Weights of a small image classifier.
Data: trained on rendered rooms with furniture, 36.7 epochs.
Rows from block 2 of a small image classifier, named by matrix and row number. Rows with one number belong to one neuron. Each number is 50 + 10 x the weight over its row's rms, rounded and kept within 0 to 99. All counts start at 0. After the name is the row's rms in percent of the matrix's.
After each neuron's rows are labels from the 100 images, of 14976, where the neuron reaches its highest value: "peak on" is the class under the peak; "strongest on" is what is common among them. Only what is clearly more common there than usual is listed. The data: rendered rooms with furniture. In brackets: how many of the 100.
# fc1: MLP up (model.blocks.2.mlp.fc1.weight, 512x256), inputs 86-171
# fc2: MLP down (model.blocks.2.mlp.fc2.weight, 256x512, transposed), outputs 86-171

fc1.498 119:54 53 45 39 40 26 32 52 65 52 54 67 37 63 37 61 49 57 66 56 44 55 49 52 45 54 49 43 80 64 49 56 53 55 49 63 40 48 55 59 57 63 36 48 47 33 52 57 70 40 52 40 56 58 51 67 55 45 50 44 55 40 41 49 59 49 48 63 64 38 39 37 60 54 55 53 54 51 43 52 56 53 39 35 11 40
fc2.498 105:48 34 50 32 52 57 31 49 70 57 52 44 59 51 51 26 46 41 62 56 36 49 41 42 47 55 33 47 70 65 41 61 44 58 50 54 60 41 57 56 50 53 68 29 52 47 60 45 56 49 61 43 45 44 46 45 34 53 65 45 48 64 49 39 55 70 44 80 51 61 47 60 79 67 57 62 39 43 76 47 63 30 33 31 51 47
peak on: wall (97)
strongest on: yellow walls (97)

fc1.135 092:60 44 41 70 66 51 50 33 60 60 43 52 54 58 52 46 47 50 52 64 36 44 73 49 41 47 53 52 33 56 52 61 66 45 69 58 55 34 53 48 49 49 44 51 47 39 53 39 49 47 49 66 47 45 43 51 40 56 44 55 46 38 51 38 47 51 43 74 63 56 55 55 63 50 47 46 55 26 51 57 40 50 41 51 60 39
fc2.135 084:44 78 52 62 43 47 59 50 38 49 63 37 51 49 48 59 52 63 47 63 49 46 53 47 53 69 50 36 13 24 47 58 49 50 68 40 36 57 77 50 54 51 57 71 56 56 55 32 47 61 67 54 59 46 58 54 54 61 53 64 68 65 56 51 48 48 35 50 46 67 47 43 69 58 40 49 55 49 56 58 66 55 58 60 40 54
peak on: wall (68)
strongest on: brown walls (36); red walls (32)

fc1.225 122:57 61 58 33 50 61 46 41 42 36 52 50 56 43 60 52 50 68 60 55 61 50 44 40 37 52 59 62 58 61 46 68 47 56 55 54 37 26 35 47 32 58 54 54 69 57 40 40 53 53 57 49 54 56 55 41 46 53 56 38 45 31 44 56 62 34 59 47 48 44 61 47 49 49 40 74 45 50 45 53 72 49 44 39 18 59
fc2.225 109:49 66 59 43 40 53 64 52 45 46 47 55 50 47 58 62 62 71 44 51 57 59 36 72 53 37 50 62 67 60 67 47 43 57 55 55 42 53 40 50 54 50 41 67 53 63 51 50 41 46 54 34 64 54 60 41 54 50 54 52 58 55 66 74 56 54 62 39 49 45 44 47 45 58 40 52 32 64 55 42 60 60 65 54 48 49
peak on: wall (88)
strongest on: green walls (74)

fc1.269 113:51 54 62 71 43 55 57 58 43 40 55 60 53 49 45 48 45 23 46 49 46 40 65 47 52 65 50 45 41 30 46 70 58 44 72 50 44 46 65 52 43 21 40 43 59 40 48 46 52 56 52 62 43 42 48 52 54 59 37 62 48 54 55 43 47 37 61 56 59 62 54 50 41 46 50 34 52 26 51 54 33 52 38 71 54 56
fc2.269 095:57 54 49 60 50 58 48 53 56 51 51 61 61 55 54 52 51 56 54 57 52 70 43 63 57 42 57 44 63 52 54 67 42 55 59 57 56 47 37 56 52 54 52 57 65 45 57 58 57 53 44 65 54 47 53 61 66 52 52 43 51 72 67 58 69 51 70 64 52 52 44 48 77 66 57 61 45 57 27 38 68 44 45 53 40 57
peak on: wall (81)
strongest on: pink walls (81)

fc1.176 101:42 47 46 48 43 38 50 34 45 45 60 59 60 63 25 62 44 58 48 43 46 41 50 51 43 46 77 42 49 38 59 47 44 59 35 55 37 43 46 51 39 39 63 67 51 48 54 43 50 60 49 41 56 44 57 47 59 47 30 58 42 37 39 58 47 61 51 50 66 62 53 44 48 46 38 62 62 45 58 60 37 92 43 48 42 35
fc2.176 107:57 49 51 57 45 41 62 57 44 24 46 57 38 45 76 44 56 48 34 54 46 55 48 52 33 38 39 52 28 56 38 44 45 50 55 53 55 41 36 53 44 73 62 34 40 53 51 60 48 38 51 59 50 51 27 43 58 40 41 43 66 34 53 60 50 47 49 46 53 23 47 58 47 37 44 45 51 47 59 52 65 51 42 41 46 46
peak on: floor (97)
strongest on: floor: wavy (35)

fc1.305 087:45 46 55 54 63 50 63 47 44 49 54 44 57 44 49 51 44 43 35 65 43 55 50 38 45 58 43 46 45 40 28 49 46 47 50 42 52 53 47 65 54 57 70 55 48 51 28 40 60 44 62 40 61 40 49 48 37 52 52 50 41 51 75 63 58 23 43 55 44 46 31 58 56 32 44 49 58 43 59 21 43 61 54 47 44 36
fc2.305 091:43 52 48 39 40 53 34 68 25 52 41 58 47 42 45 58 46 57 68 50 60 65 58 46 44 47 42 71 43 56 51 67 49 50 69 59 43 29 42 53 45 62 27 59 36 46 51 66 58 50 53 67 54 50 58 60 57 49 45 49 49 34 39 47 60 58 31 41 58 61 67 51 32 75 47 44 48 68 54 41 45 49 29 52 45 43
peak on: floor (100)
strongest on: floor: plaid (25)

fc1.300 105:71 49 44 55 66 70 57 44 49 48 46 45 48 36 52 32 51 66 64 49 45 49 69 34 50 63 68 60 56 53 40 66 68 52 49 44 52 51 46 61 25 47 38 47 75 50 47 61 54 33 49 54 44 57 53 54 48 52 39 47 36 42 62 51 46 25 57 63 71 34 58 63 37 43 60 40 66 37 46 45 63 44 48 35 43 62
fc2.300 114:61 66 53 48 18 40 48 61 44 29 57 42 45 55 46 60 77 55 52 54 60 44 51 52 43 52 55 31 65 41 65 63 35 37 66 54 35 62 40 53 53 62 33 43 43 39 62 48 60 61 58 42 65 45 46 59 48 59 47 68 69 43 45 56 57 37 35 48 38 40 36 32 55 52 37 47 64 28 47 52 50 57 38 38 47 41
peak on: wall (100)
strongest on: yellow walls (91)